A small segmentation model, trained from scratch.
Model: 19M parameters, 48-pixel images, arch wide_resnet, norm groupnorm, activation relu, depths [1, 1, 4, 1], widths [96, 192, 384, 768].
Training: 18800 steps, batches of 128, held-out accuracy 94%.
Rows from block 2, named by matrix and row number. Rows with one number belong to one channel. Each number is 128 + 32 x the weight over its row's rms, rounded and kept within 0 to 255. All counts start at 0. Numbers have three digits each. After the name is the row's rms in percent of the matrix's.
# convs0: first 3x3 conv, stride 2 (model.blocks.2.convs.0.weight, 384x192x3x3), inputs 44-54, a 3x3 kernel for each
# convs1: second 3x3 conv (model.blocks.2.convs.1.weight, 384x384x3x3, transposed), outputs 44-54, a 3x3 kernel for each
convs0.10 101:118132169106159114162195155225122127108115102088108142104100123114162137127051123072085132088118114117115136190143127159188130087157051136096112128178153174117129118141055131133105192160142157080109135145155138143078144128094154117155147123153110164133189106124139137127159082113196087104140142179
convs0.11 097:070098179168091130112170177137154146110102123104138119073140234194115125125159121139168115164113115115125122139102089097088162175095084076129170185140067121138168072087119067167162141123083084124161145127137171153151066149149107142132126160119134160147137126136091138147142089177152184145088161140
convs0.12 097:161076116088122156140092086153131161170135216089169192117124153111096096085132202076114206094146125129084112140079108144132056106138048080151143117122166121185110127116142127157167081139130133138145146140096146134142153132115133067106135089106194129133114134126159114123141147149157113127165113137
convs0.13 096:121136149116080123133046073132145167171052136157128159131131126116185121143139083133161108101116150152141174077127136123158158097183164107197150147071093147107140110120103180126170142096092122143148102126156116027166189125163147045146134108132135119176164135136154097169135109199103103102167095100
convs0.14 098:086125116114121097118051070131109174107112137107123183151123076160159132107087117113092165116117104126100091167156134181057199070157138104124156199119141163101122143109113147092121101051136114094098141091085082095180124109148164115150146064132166145125132141072146162154159098129133179156139120104
convs0.15 096:084100131113104093135155176149104111126127149114193134142152112243097145104100186128135175151133105114101100141137120120131120115151139139106172127137163134188178082137137156163116087198141127077124095101160128073107104148089128165157118138091147122115090114139107112073141106112116130105105101115
convs0.16 097:134130099109095064154099106131117150154134185175135151137146186161142148137121110205082094140064095145092073155093060141145169126117132114095113087051140089126085143129049129133166148147142175131162126094134121130143144107102128105146118135138112135164142138165145125116077110086166138076150193143
convs0.17 099:056136115116137197077186178136114112131173115103128094138171098102164100107123052098143137073109077064146055137131213102131120153080127152147182122136189116159190179093097160144191122098107142112117166147125128110077141147123167139171094117118130099116120152151111118158149186153159124154110059156
convs0.18 103:152139157121125151096067137109080154089111123132143077048144123167134157165155162142162103129069146119086078102089146101096134125091126060110091137124056142109118168125158174161120101076077120153126134122175116089091085185090106094177099166127156105173098109152205130092128106111101130125157114078
convs0.19 101:181148109157089074134085054120150080165093131121104148154153171168085109140185162128137135115118154147076131090104118175101073104102157153171128066154175161124108135116130103074090097191085140134067093105096094132117082143107136112049089133152113099137130144170144161198161091117145131187132122180
convs0.20 098:171151181148171164141138156143207115110126159130154177152150170079120118167088084109142143074127160192106142151164163152199138134103108118134111070102133093183136150090130045104127141132130177142156141123107118122136147161094120158104142155138121179155147160227124133156127132127050134133093166143
convs0.21 097:167107151141102131125166174155082085120097107120076128151143121163162084088130098153119085152159135141091165211138161140087111104169106131144118149081114170159105088146155154080124114160111082183153063084126153097121135173142070148128133159112132162088114103125114123102147111175148119186155106165
convs0.22 096:094035129130098170118088069091099093062115126097117170116184130122145081156180077107205065157100126128122085078098124146072134132119105146093055171085133173137140145066110089154080156100133142091099168147134150128113139096145099078169141166107081146113123063136136164121106135090117114134127181085
convs0.23 100:089114133166065142116133116105074132062165105167120089105127179172118148102183208176096110078088129142144147135088125148138136133074220090156131141125128128087149137150167096146151113130093114100152175152142084128100156088066102124147125097106101084188110124166109095193125158072128123120096113199
convs0.24 105:204152184126124079177116145115114123125169110122086066132111134128184123102145150103145142137087143155139157106165106144111114154104087087156079109152094116112078131175109147099153119153150112125126128137116167142112160143082147156136132074078126107087094149181077135133160173186170153202116143118
convs0.25 100:139181107171129133120137169140148065120105087075195109124177145137164071126062148108109104118120149180083095181194071118155138156117126124135090175095120118131118105110159115155149119150143138124113127144139080141088114109175135132158128147162181114160122165125191210116105147181133103086141146163
convs0.26 100:058126110166146149155137174149069103153081154117155107134156120124137160193113180162127140163146155121149072141135100128114165172163112168129101067095148133157113143113139124162174110082113139127073095089062127126161144175129123151112129173131135055106096114161085098144148147143136132156202127162
convs0.27 104:138128099147128144183164080063136133143148141127134095091153152097060091111111176137095149112122153118127166119108092139153160150123038114121149134097075155113114157166155165179077143134134158074098196120108124102157090146141155164153130181134144066123131118144136156166108116138109127138138085087
convs0.28 098:125081137129151132095075135129071144092186099139158130113173159129137155104133213129136125093118159115194136209166109123114079114139149127127131125078102123126100091119119114105054100154079109090183143152106146116144125124111101111108224074161102099099145112109068128071147119128092180132133097098
convs0.29 099:131128130078126154137154112166065125154114123145163089156113080143153195125152132106121157127106142137130159135194118062164089157050081112085111161107091162109122103082120163154122124099181139154120131132146165194159095122090180119090179088094160179105074115185144087128160106112121077000175096098
convs0.30 096:090086151119117155147173130158220100127166085110180141087132138100156121143134148113139160155126153175139090158122116123160093119071090084121117134141170126122104136114164153122063075164143105134106178053152089121167118083088092136096161082169124097214187131152091148099137165106121153135128139192
convs0.31 094:125119138123176142123108091161096158166156138125188155127121095113119108142096109100090077140068156148135095162139149117102138057120156093165114159118156143103139111189187156124159122075073129179084114122137171117159142171097156146150107114104150083026094122134115159108177183124108115170189142113
convs0.32 101:096135093113028137169087155160133140165183150124178169112119202063103188150101182078131129102110098128095101084101120118103170076167145103158111093119108102125097081146165121093106175166027070107108120148132114151128139140194162071119141146153114167137077134146117113133132103135100138141104107098
convs0.33 098:115181109128084152126075118152160123168139148127096099121111136107146175068184147100144168124139132158123097102146167085145100142135115179155191113172121132161134132100139146140113130113127154101090150122081105130105117104102179183103097151102100151177184169130127094149127118094123119156196103132
convs0.34 098:131120116105125141101151133111125183089118167178112172103168188150123134131116124170158118149126149204143112159139139108188170122160224094101120081149161103154154194119136081151077099159117106081119118118085072145129151088093174142109099131167124161135106192122140153118119120119153127067119104147
convs0.35 100:096133105133166166093164089085144163131131127126074206117175109150117150127180127080126156118136061148105160141117144113145107152116092153118163154171141132126125102173121079071085098153178140108110097105068094123080113138161127175144104101130083097125097112063173081118111099154148113096063186049
convs0.36 101:123160109109153103141124096122134155172157110099139113103127151176137107137109111164150155127170128123099121120137173094103101122117112161092158110100157144054110143081145130108176126124214165152101125167072157107118127085148112167125168120144137103145079118066097087117073136152125164157137113145
convs0.37 106:145128124150127109150130068179150147149105181137088192070153119142193143170143094134116162068157143079120099163162084108139055168118139052071126107145095124096118074183146152122133161191156160131081148152120159121159129082160066122044127136135096126061079207126092058113102073073124129135158079111
convs0.38 098:197140137131106146172119133108087129147173104161198127161147103164090108094107117106101147126106123086102144140149152104140091108117135127103125184089161095100141119140132102138093151151139124099125140076140089113161159145133136082121190099100114115137085155103104119105126099094116080148088045166
convs0.39 098:121159068086138109101128165136127184135176118145132136104147181094119170213189098120080150126119186187164115104101096148105073110088106125106141132165084124137121146056161114107119100156087101177118131173116175149090100156141159152136138096119136165146130120099129171138133096108133109157064097156
convs0.40 104:121101128131108148138147079159152137106129097130116213080131105118153113201132062124165146135180131078146141118073120081093146092117144099094113059091131118118068094079159147151107088114175100107115121134111158099144143072063166149132104127138125142140130111133152099079140130126146122146196148135
convs0.41 102:123118151125098067123074138179157125151132151147141127174174130145134174124149058080084149129114055099140127148114136128208143085123174111096130123109190111095118146158107184114173115176182104156196099100138149123113127057144113146118115145200129095133113079124130143097121101103066106144116099146
convs0.42 099:141146177142137097134139132115188136107084088127191142120149103147090127109126068077183096139092120161110140111114149181149156166156098142181094178122079141125107124136147110143128083096170135150092114152156140175097124151113135138122096105111189093129201112144116105064092120109098152159104113082
convs0.43 096:134095149128092149114072150107163126192126088092162152180136150190121118094128184086125162073084123148169114187100055170127132165131137190129112164053102083130144062149103179141138148162128152188134129161119062124123106094110137093092152115111078144122127074138126106107119146114071134098145160106
convs0.44 098:175139092133133110101137061147141132129124105104140129134132150099157147171160149136101093107104095142157171105159112085125125089070161125116139142102118106128083153097105065096064085122100163141098053100040114089089186175106166109140124070136163099163193080140151135140144133164160114104096124209
convs0.45 102:117123103139109109111094154099120131070137079078121104084182135136158155156159125133124106125143117154151145151113138146107096156166159123131145089177096162135174103160186101132147109115116085132136081158146129105112081119103120118099117198162117127120102122116117134097128105180147148161106125138
convs0.46 099:101170114149131093121138085181096107079135159127180156130103128038094133084100128077167161104064110147140136115164155123109147168165179090135094097132140125079165160169154130125105091134120120197168170047111121139157144111128135196195096127092090118122050172126127069098114130151088205139121187220
convs0.47 095:141101093133104086084160149114102132087101101129157164199124150130167064138139098074133145088172099154151132137126151114139157138163100087111129125126137081127130148100151133074124062087147113115157120176102140155084132175140105098121084144088156160164112153149130138145178131096081130162176193102
convs0.48 100:130115080110125126148139113161122182119077137093128141117095165095115104075165177158070152150088197182081131148126101130146125172123102173160104075077161125146157122121114154113166090086082141126138132135128121109102116126090195175142104053096181128166126139152136098072138095133108145115138099085
convs0.49 100:122073115104147110199121135096115126090124148088096196126102119104100122200058146107132148144115086134125095094154141146190176090165159117154158158069138115088127132135134121130126137165115203091065087122080111088077109077138137169209140198165112110150123123177056164116126103093134101149145163163
convs0.50 100:113118127140109134112122116130188108090159038105138157112128151162035129107111125120103033142119133101156169192137158094104098086159142118142173118125182107076106141109103120119147139138193185118125130131102157122128108157079163177052147098133139154175101159133151141170169135200139068121104124131
convs0.51 098:160108131171122138132113184121133097059113067164130126117138061136143081112145180121161149163125066068190075115114149140160155109121087127095124133185175143141161168113131116168115102136114159206130139127155125183120170134097165153176139114204087145122143135112079122092114109107168111159121113105
convs0.52 103:100096141166172061131089124107126136138100122175112111083092162134096125107097107160138113162107160097193158157100130147169199139113209098117154135143098110126074111133160060131148114127153094112170136150087166159115119117051181153115116132148215184146082135147098127088118117131092096088138063172
convs0.53 100:122061152139123085179131087133133112142126137117120048090184096126093162139067168228135153163153180172101058111139093120136100113153146073078144050119195107128125162090173150181125091171134161101122122083137173095105102097119154114162072108116148135075119093125146133113098159150129077118139146129
convs0.54 105:160131156161093180091192070134145206127168154159090148122099117124134118150123201152155087140090128173090098137136139148107066182062129117100085077124151134112095129167167122117109135131149131108186133137119079142143152116102098142129142087109141116090081118160087127135179158118172102137157158105
convs0.55 100:095116110104139099155104168138084125094101134083115122126134132120131143094129159123092194120114121113097149143168099119128146150188188105115120114191135139105198130120118122160187152104187073126077094176114072122095160109122190068160130090085196163186129171170115100120131090175115103136068188077
convs0.56 101:125172117088092178118142162126105188107123137131110058095190133154122179104181202084113123131157134112164142134083095169162155227117155125130125136148156085163123143172178156133156121159093167127103086162064123104091115078135192146056118118117085172131110150143206154099139185147087083124204126109
convs0.57 100:105114120141141094074179094172117122100100151105096137123113134181163134095107103123089193223129157097173178137218099162086078231125142151164147136075155138129165091138080171129162154151170141195083084135135167158135095107156153137081130112185142152135123147156145094103162113145129131161118135181
convs0.58 099:176172084168092157071155100181192105102141142121141145109104102114096125145096127019155134070078207137118127149116111171098045123126088143196112120126197157133142152134102073141126132092106178124105170159124109122138104179119120140137090145114143107157147192157092141132098223179092136120146141059
convs0.59 101:103177168127164081093074123120133196169128158121183118176130157094157112166099134121055126187134091097161110127123164161136098098123139166137095084142109135089107189146152099126178078122137118084126156111107147154143082098137113120129151139161155147076133143176136175170134146158119208119121205101
convs0.60 096:100115065144175103128116114159127157137133129155123102108159161117185157128109111091106090048129158138135137096134089116119207111212074076082077085144137157092146160127122123136172116124116125210162140097143067118136144104135121093133161135108123106105125068129068071138114164172189181148127110133
convs0.61 103:157122118164129136132128118109079122158150092099133133184154140093092133148072141117114101135123046111114124125177151089159149099093204069077078079086117100129153160131025119183178092137143124137179110148117128139106148099120118061101116161138130124132122081174146129159132128123109105112198126147
convs0.62 099:144079128139120121107131137166113198126156101140165114105137109137182168164120111150127104114100114108129066129123109132132108171156101135160124081113124132154144048132157107143086130120103103129158134096113122176137133122142149124099158047175137173152132086124105105193151141110180129165135110178
convs0.63 099:165119108076157146113148118146153134117157130135093071148182150100158162226236160143196134119151157166121117121106155103101142123177086137151144077155112122145140122155177182157115107154131111174117133108155149129084144064133136163171087164107097102148123161145139127112133186126133143104167102169
convs0.64 103:146142137123123088116159163116121150085105151090108162148160128100127105126174096125086122081130080083163113101102184068128109054203107120141176126140044113106106121181079095160105082102114086124135087119117162095144163173086099160147089100102078154153156120189142138148116153189079122051117101247
convs0.65 100:148121097086131113123140134157156154142065127148139121147133159135111072115134136131111127180099127133119150127177089153136117141131127092133176130087178193099118142114144123188163101120137148119169109079101160165116182168140148141146164129119103151148092169147083119096096137144203093086149175174
convs0.66 102:124141102141124125110146118150129111133158110096157181061129142064114140156094128144137141140168153139181168102144078072171132141143159177101073131116135105129126129123111094130204142191156083130152111116143143070097051177101180198162129127135137096113091110164167194144149164132126155147118074138
convs0.67 099:103134124122150123183140091133128105134146127071136088128133106107126142087135116145120153129123124144120144155023153138061122152109120089144113149148110121151139150105133193183105121143165172092120140111121161142162237086145187166124092100094085121107092131132107133154110177111095170137130162122
convs0.68 108:106125169112134185089176141065112069109163083105145075168181115129124115142164129117132137137131134153085150147155181097093086100075114140130104168122125071070069104174187084151149118107150126156094148124081173173077179076159131094116095127137132106089182123088125113076122161163119140148120093102
convs0.69 105:150108113099157050143177178137107146149100146101069109140128201088158132077132122059080079089118127164135109181137123101137171127145102118164102087185133094133148108137129105097177128137121182127102112125104157158138091151161060187102086115096096145099129153165109077142147148129135179113136107133
convs0.70 102:090151130147099098092122117148056108143167052135127175143171182090156128115142151163095138177102195165152064106122157129138132066129137155107145116143151105132137128096168131095184116168160100137102165158133163130118093156095091124134150085117124158119174143179144199114113117129114121119111210112
convs0.71 101:074169121130105071134147046104136098117132123109094085099082070103055127151088109144110127098187121110129080101112123205106146097153129123106162095040118213117155109129075160102130152156105138176083143148177129117115168199102112164175095097076161135068124135128182126111151137140131144185089060105
convs0.72 098:146181075145193182163115148135117166097112170191151111092137100140163163162128128096093115167068159104171092101117093112149143112138146174163105156129147127124167099061156123140186137136159110108123105134146113165085139098174115144161121119103143142114142094149128092081083133123099111157151127139
convs0.73 100:085164156105176146124118154130138155101154110103148126082148188124101165169124075180158083132141152158121080079135088107111164104156168131155094112135105046174132138128135137194202119125183121140113151139155093112120144113127064149096099168115141095189088131106130128161146151158093094218137105127
convs0.74 094:126128120105128112151118170080142168182136184178195110163127135135108055146081175111169166123157109171128143134189131125073132141131116208186155128154148075132146110145131078123124141121132098063145078105136165122161155186170107099105126127075146115153116110140132120143124147154065163134138149073
convs0.75 098:154072134145120146102092131100099070088146115147080217091123055092098163117126165178084161071116124128156125106107076132129101146122132147161083140147152126097079125148163101062096165211173138156154157128133047090115102058057143112119129161115092133158122149164108140071116119054106140143151144063
convs1.10 097:136141124099101115119160090173151158160141191110067088156181171185124115088115116169117145151051136126150183157120124084142089137071060144120107110121175172070158122120149143147119147138128114135123147103122141150180127124159114085104151134133167127136085106113085065071117060127143140080176138163
convs1.11 095:140180131118136177121079065145155107122139094147177099121123105115089147162159142133156159095112148127117073122060159128121063164126131168109134097187158206171152120095160111145139142118161125121128163135074135059104111075055110134123094116130173155112118120144139197112081135121100101103107132187
convs1.12 095:154115134130100124117127164168192121150088078061085122091130123139127173134101111168115126123173107162142160119211195114181150150087097061120136100127144132174190081163173102178143130109115097115140136116112165134138111072127127118074198087137077076040150151122180149113130146138158101102131162084
convs1.13 103:157129164107124100089083156123107146124144140079074136160125143097121130188060123095157095084094158147135125149171125089138101159171130125128103099124182077129133159149126072187107147156105157100120126093141159160104120182164101195120136150163150149122093083125123119127160122099098112151134115135
convs1.14 106:130095124102123125085087141190156181167186136150100153118132178108114176197145085167097146110104125144088061136100115144141193176132097133084106105098157148088115114090102120173112096123122166117156139119118152133124154133216136165156133126080144083069128158099183142130046136166076146130109084136
convs1.15 098:118156132156141140152140151177153173115145109131141177108147139172142123092132138147135123089150150128158118101141120113134203134116147136154126066160141162159125061163044103136146188113110093102110102111101130049067138104052100182116154090102094101164121077167180094097112120068176127139092107174
convs1.16 101:155145085168096162144170119130148193158191174159139158132120156154134117118127100213143166162148154230093105187169122100138137175165053174141120126086185147128156118167144090156175111100138107098123120124116052134099141152115123148153146139156211144139157114177169129101104151053089169119105089109
convs1.17 096:156203109130134102139108156113087166152135155125140113152152079151122149070214143119150113149129119141145133138122140119158178139083100156160158166126086123090102143093088091175143125080120215132092171080137097114134150118065105109107155136132135112113155109124201151111098161141093122112156132105
convs1.18 096:130172097116143136114086109115150094127135170100136186123093157097166107108086100070126124114112169162122109147091135117097156143151111138143119124129151089109159089112124075153113102130070137147128166127142158091156079047099064087126173158107148121091094159144159112090120149073201145108168097100
convs1.19 097:086091214152123150136174124137170140107109133135104140142139036120074112135129181111152177161139140058119076135134082175112189136163121121136156101080116108075099133062098133147167163162157194124091104122168124123056105141162167120032163160122135078154093173071132177134164130121121140086134146115
convs1.20 101:149127122127163114172056128171165091088161115120144181139170112132121109121152096107113108095128157166155165087091147079111102165156130088115139089093173157139142126108125179170106150086164036148137125183138163125132071186118137138137138084166114111143050145139168145114170117145132144132105093141
convs1.21 096:150099115103070130103088161155157149142129084167101150132142124097169116181161066149155118058136109177182129105168127134105147131079123126068058108101179109157151094121083065150112148231142135142106181134125200089115141133133183084122138148130102204076121176165105146103180166151175058157130154131
convs1.22 099:130101180091195079175148075130173169157073135145185129137149144106100135095180123125101136185101159161131149139132059197126144137085102112152066142125134088118138140111112085119118126121177093158128180143102159126093091127141101106163067091138164188059110157141139146125140129111073096059138140117
convs1.23 097:124128110108080151158162140150162144132132098154100164116159098159077127135116157144138078167107139088152139121096106170052114116045157079111126108112149126132089207139125090087140164096095087058156149151108087166139105139127155154130123141158115086138161100161068081132138132110088161093188084162
convs1.24 105:158163138144172148147149094128108102148083048125101108106142151112085119141117162140149182150182146118100126142094134126149076122125136155150150137132111112159104156178162165103150131109156090176110112153131059130145112111091119153115098102109133180136077081147053141113108157132162086120073121131
convs1.25 096:104151096161164144132133134132095122060130118168170086129121124138165120118089176083151170154150134048177067117198150130163150144184180084160126102123157091128129094143114149081133132135205101125142120098095091092069082130146160151127124076132097138108123054101085197119120115097159083103128180081
convs1.26 101:131192139104147118094111175113138089117078178135121105087150177143153126143120101159105158111084168160079054067105243174134105179110110054106136103144095050084104125086122191094133085128127142161117145168141099173074132118112118065077099110145190168106076142169206194109112145158077171081128114100
convs1.27 102:111083117136115151110081139179048156174092092092137174127143135152142133122089156127100109081093164155095136112075073076167087115198097126143125048117117139182154158147172119101128161168160126083159093114198111139161110129119132149128128152120147163165114144119131105072127112111168117104179136144
convs1.28 096:158170156099091112064112081086116117172137167191125123108117092133112110093149150085099169166067102119220092084123085128072113159131115141101146180119146093127077127098084093115127163136150121126153072180193096091094074129117158152110124145099070107107174111127081094087137114143103090139101158086
convs1.29 108:101160161067189037117183141159123059114157124151172138114147139059160086083142167231152136068179097120145109101137129075101142064125150095138179133128088114139184149102118183137107160174095097129103174142087102119147078133137159097139098079133135134146101063122086128099212125072159131128112191110
convs1.30 100:097067076145117119095072101136177146140134132128136156155176142136123121108131150125041149136067168120126077180182155160137124083164093106097100076160133110207127144109123141163144147133114142129126097111139146111092189158133162149136155129176063179141139117125110099136069171117136118174172129136
convs1.31 103:146147121121143168121163119153170116137112087125175115169154107079136122100160117120156092120137076122095161070140130094146096089083107122173118137115163145192209135127086086087118115125168104119154105171158147137181094125133122123120132120063093138126108110129092146113139113105186106110156125079
convs1.32 100:086137142173108022150127096164151152165146100108123151088136096147137137144175086089127171174144089113158163061157138100102106152072196141100176130137120129104152169094117169106090095108101105118073163127169176121123195149149134189105195164142171112140102125144110130142094126209073081145159094145
convs1.33 100:199156093134200166159214182102127116098149102142151186132118120146091085147101145089101072140144133141104147168114135156139120105162147139100102111120173139108106117191121097149167177114121158179130131143120120103200163136134190105131145144093088125122126138133144150128154192173134146136154104099
convs1.34 098:151081142157177152137156148138105156102103145133098159079075165114119168169126126142109162129153140125090084158097168135134118061128179136088159127119107112137141138119132147120095098137092169150124157151042116118098120183143121185125068156178111162087120177107155179098076135147144129115185106124
convs1.35 100:092099116127079102114131166129090101158169140072107207100134075160130128114116146098147091083164095211139146081149130143071141126181163132156184171163113139085120173095175149163149155102129086164110117108120149119081140123105103167174116114155147133133129115130136154063130098129175183119142112178
convs1.36 100:118131130112123123095114114124142109084129135078125105165087099087136141138187127165073115134184161164149127100135169120081118112072141172109125094185159111130133067086139152147166156132151118097117092096105118088115146144147148083200106154162116109116168144173155052118104139075231160125159132152
convs1.37 098:161113115173103142077127136197132112103092126097143073133159127085126141174113164157118136061158158082082177126153128119120137077114166139076154158172124109115155122162146108050126152155137176102072110121094087138065091142164120136109101119128137173114115154110108096148122159181129108086112095173
convs1.38 095:102164114099094106173112124121129132155101135170125154152172136113156127100120096133141123123083239131136146105147140133125093138098107153130129097169129094080156119162126098138168073118109112123115156116167146127090125138120106157131111122151137128098131120115173111160122154179127147161093127161
convs1.39 098:127121119115124139148148139139112091137070136123198125097077158168098158199115093097113113151060127119086083131108126118171084211072164182132143120140204134138083088163144132190098133135049091166164102130186123111066121124133110065146145119161100156095108070144137126101185159154143158118145165172
convs1.40 102:096155163094139081172094165103150111105152110081170061103120153150176092122090157128114121128133163123113161103130155159175165096136170092125088134136090100120079153115145106070098098120098091116158126113085133112128145147142115104101098079098096143189166116080161146151115117146112173132148098091
convs1.41 103:068108129131163130112142144108146175122139130170135187121149148118086113122123139089126113095081172065145132097159117154120168164206139110163141120109155113170119151170149118131182140134112100187163068123167150120136126155158048084134101130107185137134136114110051148151130159092099139081100110137
convs1.42 096:094079108169107147126147084129161128115173090143148129145129124116074088151166118141082127127145140094131133159136164035142142173122131120161172150102133085141143152111152122150147161201063147155164099107124152097134100078105084180147167084118225158111077148128142120178052220109115147099160103034
convs1.43 101:161104155156169111121133154148078094072119159121089109150191123101142198113088131089157187095078135112136056104115123111135143164126160103120117194161122121092162098122127071132127160108111173126174098157117105085121110125191096043074129094157046122131150115146090143080197133155148113079095072108
convs1.44 096:137137159125119141159110107108136117141122126144099170146147130107102117100137153156098105159074108151114173178107128111123089163159130085102078135079122135118151144151154116173109061148142165167145121114143188129127067118181090159200091128130158140169093122136131121108219091115147131153103147131
convs1.45 107:089090120112158185128172105102095111136115157078102125151147113127037148115104176109124169094105140140136152128097051102068137153112122123116120153141108098198161111075065164127108144134148083163164133132146142132120153084101106113114143174083152135057064118156130118096127158113145122128101093135
convs1.46 100:135160171164114116108080092134178151142203104111146193162129119126093095086108199165180169060123149094171169169089123089128113089107125084149126090132079104128163113136152147203093153124151123129149119081094173185166125137056129176169152145158058152121078152102141129148139184192144110107085107176
convs1.47 105:117104118095055110145157123131189141129123160153142184105171105148123070117117108077099150093094065127136134109143134169149078134184115118147122111149119152181132134177142130104122125086080157114111169161155153121150147123075087143132157140188095121138129128136087135121168097122060188123115089119
convs1.48 097:169080079102176108112078087149127118153121110080147127179074129170176127106089173122119057158119149092144169123098148146129154171111103126134092138138102163051107203143174106115144137159096155151090101189097119089125103131094097101170124116122140129124106120187163128168073112133116149096122124139
convs1.49 099:154100156099145114119106145128132136127127134080142224146087095110115132092094089131149118102131102147121129131071151135139108082090114147143128137142154094126166167115132199127079100073108138125098091141158098142142099096040134122176157132142097132224070061162106142077083154140123115095081159122
convs1.50 103:117108071149152107166123104104066118134074114153169155158082110115090126111114143130144120119138139112162173077122120111131136123117100156127152147109110129112083130143148130093166066102131076145155154068108085096107170132085098097094166154131101161171124153116077119118094155108093054128137132102
convs1.51 103:124147108138121150086168119092092159161144094172093180064117197128222156189157165158125130136140134111157146114126094155106079067082140150104155095116103154102158150163132142168098160074104093137130112098146062071146105096140104126119096127076154131129115121081080122142186114133156088130137137127
convs1.52 097:133079092167168139196079119074159106127107120054162100120132100107130134143109074146117139209135146157126125125147150155123093115096126103138129171175100120169164129084139161153103167117137151093139135149138150128124141175162099107109121078171149103116117134136173076154117097114135086133116114106
convs1.53 097:129137085114097164221121126205092089142091166116074111131157149145162136139129183157123122153120161155131099092110145074066140098142143141171115145079229120103122088154162135124116140097109103143149111119207111082152073180141146178139175086113139147102057090143117174118127231148169160081128100127
convs1.54 100:153065110143128125112150208142137087161117148095098118151155112188105118113138140100171166137158124129141113164114094092142102109115111123129109093116039164116132095126138134136138121143138121137186098146133080083078174086156115156145150115131165104128062121150145154200093171075158092129200143109
convs1.55 099:141119138144067131126120165138120135114202165078136171111109097142185162093167127150130093193079098090133158152113167111107078118136116163167136156118135147168141161120105119164104149151125148074124101118142129121146148091170187138132118164134146143195179130120174176074153165116178115131111124186
convs1.56 100:081083087138091184142120093165116112185136068127136127137130072103151107088135098166139137100153180132108104131145155152165129147148133054083136144139096148105136135106129110069118102176095138142146117122088093051162095164122129131148112144073151137072190145154142098192116120084141124193176166109
convs1.57 098:088085145052182106111100105174126076129092044106103159122114101199155119164131074160136119162105137109117157133072163163093102128097171139096126148173130152151072070143152177092177141116104057126095033128149138091130142162128129137151114176155142139092164047103133141093117185142113142119183154154
convs1.58 095:094117136141147126108125149175101162153095152067120072162086119180049172151132104110084124097131105078136106172166103150175085129144089139176121105148109119201170124127118121152121094102129102188174130122186093183148133127035159145105129083156086170144132075205093121090132094168107093130147093184
convs1.59 101:167116145113106076079157134126139147085110100160122171154150108138074129128046097081128114072128177042099150127145093115104145110114106103154180061119093176161161118135110123118098193104137154125133145125173159138189164156087184179144119158101198100090132104154167164189103102129105117071202095149
convs1.60 100:185168125102147115132156166161150165108209131104150145112176124133150107145160091116162145090125100135092106088093098172106116100088121116133139121091090122063158154145097073124085186104133125192092133117108138141105180102131096122155111173140140126097139102172184173123087109103072109079098095086
convs1.61 104:118103114165138056123086079160084125086125092142128097146104148134116125068109117084134146096100166073159151105114153120120081085126171117142149136109143121083102103133145100128113052106133100070073144146106103139117102115120177220141106171086113169128128126053116127146166199099116083080115083146
convs1.62 099:184191140100175173052145127141138064109127085103046166143115088056129137093147108134134154150088135201096119121086098108126125166147156065140167141144136114078056119166168140099097194106127201160155102089220118092073150092173092136150116108080113210114093135088115119142135112108103111150089156143
convs1.63 104:146111100158075094117158165107082119144139114096170162087101122086153098146131135173125144093106138168190112133122177102111105105136138103111146118143088123144107085151122091173170146160100120125165119141123096131131126200168128148134141129095117110108143085097109145140166125149166127187088132184
convs1.64 097:130155091124124142169121149148168134142149092170085136171155045106097112144126167112145114141124204123114136066134184144114165160123160140147147131119102093113091111123136135112169108115116153178089093176141103132078125122053097098139127102126153164081041078131187065135179105148186118137138159157
convs1.65 102:070073148162110104116118196090098116101098149102118138138095104115147079127125137099102115129129156141083076082148146148154059210142202072137105145060152174147126138137121150128146171128129125126192135052147097123164166142079096098152118097152093166143159108159130148167146172156170180134089126076
convs1.66 100:147099145116138081045137135053143129094100148141216091137084162098073200125143084146138078154111115126090123143103181171097142124111169094140184114153110175118091135157152122132134103147095119153162132213156151104114209126116203104150112094122194080140138112124124175092150151140149147121046108078
convs1.67 105:134137128134106131090104122109133126181146120136114100144144136154170166112127105128108170144114172126130127084119102140106136183099079164125174176094070160088140115136089106156135087159145142124137092110118139145098108120101095134130149124123093119134144187119189107143084140133138118082114096129
convs1.68 109:100123160138180136087132115166117128151178103200106129108157047138118146119093129112183084119130214155138128144137053120128154110128116114129138120107156136143168112103124123164094115154157116090131080152120069093149114119127136095127082132129142097127110119132154155114082100140084122129137137125
convs1.69 098:135129185127144131174142160126142092112129178119126103075142082186214167180180083121160122137169109060128099145129092149067181084148186132096131157142149121090155118127145182099188097139128102096118141175131181150162085096209117161106122111106150133157103117116083110108171137136081108170178126095
convs1.70 099:089159149133162121146164079133129115099125129073096127123085131151125152130114169115107077131127152141125113115158125125163161158104144104134181183105136091152091097139154117109148202134101093110096135071127129157168129156123193127151128205149078131114164191076141180132171108106122171128121135122
convs1.71 101:148176167135119095079114124079118078120103119150111041188166093113121149076151117093148130122153096143106199130107087175130135130119128093177155119138095126088112129061129110081130142117145126210121083138061086113138125116123169086126049167139156129148134061145103153202175157073135155099050150098
convs1.72 100:170188084094128097087147129129118091188161084116125099112136120152142090080146132096106178142132126098133162150176163142135112147115080078173210121078158124101171149050078117173138151127153108094152167111123121104141050097164085112142088136091144093176156090194072075149141147143136200120200189164
convs1.73 099:168190122106120098111177132160122130135106164120125197164141132201146108195106157182137142134153115096156119186170140103121186087105183140157121120084104075132163109122174151086175121158109096136136181144125105120125159113059120192188155129162086061034125131143084114161111114123175114144169084128
convs1.74 105:146108111105077146198148108163129129076174162102101133101174161084230083127117181150161109114120083137161104108114082177097137158118152112127082180143170151075114170119177152188060082169113147079112143108143091189071110100152177104102133119127152157111202145178113147143123099114091098081063151154
convs1.75 103:089118149158119117158112112174148114142181120163164145142130112077141124138151089092128148112122078119096117158116119116107063132152133130119132109136141074197089117130141068165095168205181104151170110145141166133135172068124085105142105147092103097148123138140105155136115124123146116118229082157